config.yaml
n_mels: 64
win_length: 400
hidden_act: "silu"
depths: [3, 3, 3, 3]
kernel_size: 3
avg_pool_shortcut: true
init: "torch_default"
precondition_frequency: 25
max_precond_dim: 512
max_grad_norm: 1.0
final_lr_fraction: 0.01
warmup_steps: 440
Rows from block 8 of a small multi-label audio tagger, named by matrix and row number. Rows with one number belong to one channel. Each number is 200 + 20 x the weight over its row's rms, rounded and kept within 0 to 999. All counts start at 0. After the name is the row's rms in percent of the matrix's.
After each channel's rows are labels from the 100 clips, of 14976, where the channel reaches its highest value: "strongest on" is what is common among them. Only what is clearly more common there than usual is listed. The data: drum patterns on synthesised drum kits. In brackets: how many of the 100, against the usual share in percent.
# convs1: 3x3 conv (model.blocks.8.convs.1.weight, 104x104x3x3, each kernel summed), inputs 0-103
# convs2: expand pointwise conv (model.blocks.8.convs.2.weight, 432x104x1x1, transposed), outputs 0-143

convs1.27,117,228,204,193,186,187,189,225,223,216,210,229,202,218,218,228,228,218,242,197,222,181,231,199,213,174,205,218,210,193,205,199,177,217,267,226,187,239,194,223,208,212,216,208,203,166,189,214,175,212,224,221,216,239,170,201,205,217,228,206,198,207,178,223,222,227,229,220,222,189,226,204,212,206,218,191,238,222,245,203,205,197,193,195,177,201,190,169,222,214,204,182,219,232,203,210,203,213,200,209,203,194,176,208,202
convs2.27,110,248,184,182,210,189,220,206,194,217,208,219,188,171,208,245,195,208,221,206,171,182,200,203,175,213,208,212,230,235,157,206,212,195,189,194,213,208,205,193,202,206,210,207,243,193,181,153,238,208,261,201,249,210,195,183,199,203,196,219,210,180,214,197,182,224,194,178,160,199,175,212,192,247,184,221,194,208,188,203,208,200,218,208,199,209,221,197,191,251,208,186,198,169,189,130,205,169,177,222,208,183,198,207,204,203,210,194,183,235,207,161,195,197,226,214,206,197,220,242,239,207,204,210,230,198,201,145,183,221,196,211,218,220,208,215,212,221,234,203,215,181,224,223,224
strongest on: march (36 vs 8.1)

convs1.19,104,194,178,210,198,202,203,214,168,197,212,206,191,207,257,199,193,202,203,180,217,212,211,183,210,173,196,192,197,188,182,188,179,195,200,225,187,199,196,224,227,171,200,202,193,165,169,183,188,154,180,154,180,166,186,200,194,171,198,216,191,175,204,187,209,216,238,193,218,219,184,220,210,181,202,198,189,185,239,203,189,215,156,202,191,178,224,148,200,173,208,204,203,237,228,186,171,180,181,173,190,198,186,183,165
convs2.19,100,180,211,195,193,203,199,199,184,204,195,186,193,203,86,187,188,202,193,188,192,201,197,209,182,200,208,240,189,188,270,194,226,199,194,197,206,202,175,198,198,184,209,191,195,196,195,162,198,197,190,202,184,197,207,211,217,198,204,229,254,202,155,206,210,183,203,208,246,198,225,211,195,210,224,211,206,203,187,187,190,223,182,193,206,206,160,194,216,170,204,200,195,214,175,225,183,189,224,198,199,171,188,198,206,201,197,190,196,215,195,258,207,183,210,210,201,205,204,186,153,187,203,197,201,195,194,246,184,207,197,189,204,193,195,226,202,219,207,201,211,196,197,172,190
strongest on: open hi-hat (99 vs 30); closed hi-hat (68 vs 36.7)

convs1.72,095,202,209,195,204,186,203,194,215,205,215,205,231,199,206,238,220,211,196,219,204,162,225,218,187,201,194,228,215,205,208,236,224,231,233,194,210,241,198,189,211,231,229,231,184,190,202,230,229,220,196,222,213,196,189,189,206,195,224,233,207,207,190,258,241,217,195,204,209,203,218,221,234,171,227,202,194,213,207,212,214,222,242,226,187,203,239,207,216,219,213,177,224,190,209,223,225,211,189,192,229,221,217,208,218
convs2.72,113,218,153,179,178,177,217,210,233,244,203,204,200,187,198,236,212,178,232,183,198,170,219,178,186,165,209,211,217,220,199,230,206,170,196,198,234,220,202,185,201,196,199,200,199,188,206,183,226,180,215,192,189,189,201,225,228,191,166,231,213,162,247,205,179,227,176,196,228,200,192,211,201,248,162,231,214,193,190,217,181,186,199,201,221,229,197,188,217,228,211,190,229,139,189,192,192,158,198,202,204,211,162,212,229,240,200,189,181,214,179,226,203,212,245,215,212,184,243,193,211,203,216,207,236,222,192,214,191,228,179,194,198,207,203,194,192,193,163,192,212,178,226,230,192
strongest on: march (53 vs 8.1)

convs1.17,088,203,165,196,205,172,186,196,212,215,233,179,197,161,169,215,219,207,173,200,187,188,206,174,217,185,131,225,215,240,193,156,221,182,210,203,175,238,211,181,217,193,186,173,233,226,213,190,199,219,187,195,210,187,197,172,184,231,214,187,228,220,220,182,231,220,177,197,208,186,189,191,203,177,201,180,159,203,160,177,196,208,184,205,190,201,192,193,189,171,224,202,196,211,217,187,204,195,176,192,211,180,196,196,194
convs2.17,086,174,180,209,180,196,202,185,190,203,200,169,183,205,201,207,201,195,193,191,228,175,191,220,189,208,174,183,173,184,162,174,154,205,168,195,215,180,181,201,185,268,174,230,194,190,208,268,223,200,191,207,114,171,192,193,213,190,187,186,219,175,322,203,211,208,197,179,188,200,164,185,177,187,298,189,203,191,174,195,205,189,190,189,197,212,168,193,195,174,196,198,212,194,178,205,180,188,219,191,181,187,201,197,203,204,195,194,184,188,193,155,208,210,205,225,215,211,181,231,170,196,213,186,179,205,180,198,179,186,201,192,190,195,194,175,202,240,198,191,233,192,200,188,160
strongest on: four on the floor (63 vs 8.3); random hits (31 vs 8.3)

convs1.89,114,232,235,200,216,176,179,195,171,195,181,213,202,160,191,206,209,197,199,215,180,195,239,195,202,183,134,191,157,166,218,198,229,190,196,193,196,213,183,184,210,177,184,144,184,207,193,206,209,160,215,198,208,183,197,203,175,184,179,186,212,173,210,194,201,205,169,207,206,188,218,189,208,195,195,233,188,226,168,184,172,242,199,179,187,175,192,193,193,181,203,225,223,162,191,222,201,192,193,214,195,179,188,197,187
convs2.89,087,196,188,212,200,206,201,199,244,194,222,234,197,205,175,192,207,212,208,204,180,206,192,162,193,202,176,175,211,197,197,186,227,203,195,208,193,191,185,197,216,296,211,194,186,196,199,213,187,198,249,254,204,192,192,194,208,216,199,244,222,198,142,213,214,196,205,209,164,196,216,185,191,176,246,176,193,192,206,209,210,210,220,208,199,183,176,195,201,190,210,212,195,223,225,202,198,213,200,191,198,110,200,209,203,199,192,193,188,197,205,194,205,213,195,186,173,206,205,221,234,214,206,193,187,197,204,239,198,187,200,202,187,179,197,181,195,182,189,200,221,204,206,190,216
strongest on: shuffle (92 vs 8.2)

convs1.12,121,201,184,174,188,209,186,169,233,212,189,229,191,236,191,208,207,202,147,212,197,193,192,183,202,230,228,201,218,199,200,192,217,192,216,160,202,176,208,214,200,215,203,246,209,220,222,216,210,210,172,245,203,209,211,202,234,210,199,187,182,210,196,199,226,159,185,221,166,210,196,187,181,222,201,210,219,199,166,183,188,200,219,204,180,213,178,218,193,217,207,176,193,167,173,223,209,237,256,209,191,215,170,202,206
convs2.12,115,208,215,189,205,208,198,191,161,205,229,145,186,290,219,208,200,204,185,202,171,193,192,180,189,228,190,192,184,187,249,187,178,201,203,205,177,178,198,204,203,252,192,210,200,217,193,218,187,201,170,314,208,178,188,172,174,209,197,203,209,194,192,199,172,186,198,175,230,213,212,204,211,190,185,185,171,206,194,200,208,175,203,201,194,179,166,218,177,207,204,192,184,210,200,229,209,188,191,177,192,280,216,198,186,189,187,201,213,175,199,208,203,188,183,189,216,216,193,189,191,211,182,210,190,201,174,173,199,195,209,197,203,196,230,167,190,274,178,190,200,182,182,190,187
strongest on: random hits (89 vs 8.3)

convs1.49,102,178,170,226,172,197,192,192,223,214,210,176,212,243,192,224,193,202,201,181,230,214,190,180,193,192,245,208,241,207,183,179,187,214,198,169,229,178,197,192,201,216,216,236,239,230,178,242,195,231,191,186,215,210,215,170,237,242,227,205,222,206,157,201,214,193,221,213,204,219,203,235,201,231,206,219,181,211,207,208,199,192,198,222,192,201,200,193,214,205,197,208,180,220,176,189,196,234,224,182,178,185,199,204,191
convs2.49,108,233,190,173,211,202,229,208,185,239,220,229,210,239,188,166,222,168,200,202,192,205,208,173,185,226,203,205,226,203,221,187,233,200,202,192,184,213,234,185,213,253,224,206,197,193,181,173,198,191,228,220,189,198,214,207,175,164,186,169,205,187,178,196,213,199,196,194,151,199,173,247,189,201,160,211,188,228,211,192,173,223,171,195,198,232,197,207,191,249,211,182,188,179,184,210,220,193,200,209,167,208,196,199,211,202,210,222,173,238,218,177,192,171,198,209,244,211,205,249,198,187,181,175,201,207,196,208,201,207,206,190,228,207,234,202,182,184,234,204,171,229,214,224,187
strongest on: shuffle (56 vs 8.2); march (25 vs 8.1)

convs1.14,116,200,191,191,199,220,186,199,198,187,217,242,207,206,236,202,208,203,189,215,213,215,231,196,192,229,179,223,198,217,230,233,229,199,216,189,165,216,186,172,198,202,213,206,181,164,192,192,208,200,209,228,239,251,182,197,176,185,186,196,200,193,160,233,214,196,188,253,223,175,206,205,192,219,227,234,204,203,180,180,188,202,221,221,154,225,235,199,204,203,183,205,225,190,185,217,195,183,219,206,202,205,210,206,236
convs2.14,092,202,173,183,218,208,228,221,189,198,227,230,173,220,164,164,207,188,205,216,140,195,190,119,200,202,199,189,192,199,213,203,160,192,193,184,192,213,195,202,202,163,200,205,167,196,196,240,178,188,188,235,197,182,217,203,208,198,200,240,191,212,242,200,180,217,186,173,237,178,178,215,211,186,167,177,197,211,215,186,193,219,178,195,195,171,217,195,199,149,188,202,180,207,228,218,189,197,213,222,207,214,197,192,219,214,201,194,187,204,187,172,237,194,179,190,193,199,188,200,205,200,185,209,206,207,187,178,220,172,196,170,212,169,200,222,181,151,186,232,156,202,194,206,212
strongest on: march (50 vs 8.1); breakbeat (50 vs 8.7)

convs1.100,103,210,210,212,223,219,182,168,177,212,211,198,200,177,198,197,213,205,210,201,233,191,210,165,223,162,178,204,185,187,198,249,225,206,209,189,218,210,189,228,236,202,178,190,214,234,247,213,219,164,187,177,180,208,221,232,240,194,236,201,212,233,217,199,210,201,203,220,177,208,191,172,220,185,205,235,195,210,198,218,224,201,148,204,236,172,221,203,185,199,220,183,201,204,190,207,209,191,227,194,200,198,196,203,230
convs2.100,110,207,237,206,216,213,194,211,212,195,180,190,216,192,238,195,204,214,203,204,175,215,225,182,213,202,234,246,221,215,170,219,230,217,215,191,216,215,200,226,214,245,238,183,229,203,200,240,220,228,218,208,185,233,233,220,217,214,241,203,213,224,184,219,226,204,215,236,200,222,226,197,208,215,159,246,220,219,197,181,218,224,212,211,226,215,223,213,225,205,205,220,225,238,167,188,215,197,223,206,226,207,212,185,220,195,214,220,223,228,197,195,191,200,214,222,176,212,207,214,195,192,214,211,199,221,209,191,201,223,224,217,212,218,214,218,220,152,212,224,185,235,225,189,203
strongest on: open hi-hat (76 vs 30); clap (57 vs 25.1); dembow (47 vs 8.6); tempo: 150 to 160 bpm (29 vs 10.3)

convs1.55,093,224,199,205,218,199,184,197,217,239,192,203,179,225,195,181,196,205,198,213,180,196,195,194,176,162,209,232,139,185,214,202,205,205,207,170,190,186,186,199,233,220,197,169,243,179,174,194,202,168,188,212,199,206,192,176,160,193,199,226,172,221,207,217,204,176,228,168,196,176,209,179,176,222,215,196,206,181,204,215,178,203,195,179,203,234,265,224,210,213,217,204,209,208,193,182,221,180,178,204,220,169,195,196,210
convs2.55,096,208,204,208,211,209,204,211,216,191,254,134,206,221,213,203,216,188,202,215,152,192,220,195,212,196,201,197,221,208,192,228,208,184,206,195,209,217,210,187,196,203,213,203,193,191,210,206,208,211,258,142,248,182,207,212,201,193,213,233,159,194,201,198,165,219,194,213,202,201,251,201,234,209,210,198,220,211,193,223,192,195,210,195,215,211,241,202,196,229,197,209,221,194,228,168,190,207,197,200,206,242,219,188,211,211,230,203,208,212,201,223,218,226,221,214,162,212,182,287,216,194,214,209,187,214,173,191,205,201,205,206,200,205,211,233,207,213,156,201,228,207,200,218,219
strongest on: march (97 vs 8.1); tempo: 80 to 90 bpm (29 vs 9.9); tempo: 90 to 100 bpm (26 vs 10.2); tempo: 100 to 110 bpm (25 vs 9.8)

convs1.54,099,183,178,219,184,207,184,174,183,182,185,169,202,222,192,191,167,189,178,165,207,194,175,198,188,200,229,164,204,175,197,230,154,195,204,192,203,167,166,163,200,178,203,239,199,222,210,237,198,194,166,175,190,207,201,215,217,209,193,190,183,193,215,195,193,175,208,215,177,224,145,215,188,219,184,229,185,195,175,186,214,218,187,191,223,206,171,219,163,195,212,216,194,203,176,195,210,205,205,216,181,158,177,195,202
convs2.54,101,165,199,213,193,192,192,196,227,179,168,158,190,174,195,192,176,196,199,191,174,217,181,227,204,183,192,176,181,180,232,191,198,200,200,194,185,189,182,206,188,126,187,198,179,191,187,209,193,184,201,159,185,207,201,203,197,198,204,189,191,214,323,197,227,183,194,196,175,195,231,178,186,175,190,190,209,191,191,175,186,208,177,179,193,178,220,189,211,162,181,195,193,204,208,212,188,217,198,198,197,265,189,189,193,186,181,192,201,168,183,180,191,186,185,181,199,191,194,75,169,191,178,191,192,182,198,176,201,176,190,187,183,180,176,183,200,242,177,210,206,198,189,176,187
strongest on: four on the floor (89 vs 8.3)

convs1.69,116,190,193,187,198,204,195,212,162,190,222,173,206,188,228,209,203,202,229,171,229,194,230,191,225,178,188,183,200,191,194,197,186,209,213,231,217,197,157,186,232,189,209,186,195,203,178,191,169,193,216,120,170,186,192,214,195,217,172,179,214,205,171,202,193,243,202,194,240,210,187,219,216,172,214,190,199,206,248,206,202,223,190,218,189,187,219,153,198,185,189,177,202,211,213,200,207,175,170,201,192,201,207,190,196
convs2.69,112,161,202,205,187,203,177,197,208,185,263,81,208,266,202,184,196,172,206,178,181,197,199,195,209,174,206,192,161,197,206,197,286,199,196,209,191,210,184,210,184,256,199,182,185,199,208,229,183,198,214,216,162,200,194,193,206,196,198,224,226,192,206,193,136,199,195,208,217,188,195,184,189,187,194,204,202,187,196,199,196,163,200,199,208,206,180,177,208,185,199,207,201,209,162,201,198,200,203,191,202,244,186,179,185,188,202,192,215,194,186,218,205,207,188,206,241,171,195,147,194,189,208,198,200,183,196,197,202,202,196,200,182,202,197,177,194,282,174,200,202,191,193,198,167
strongest on: random hits (91 vs 8.3)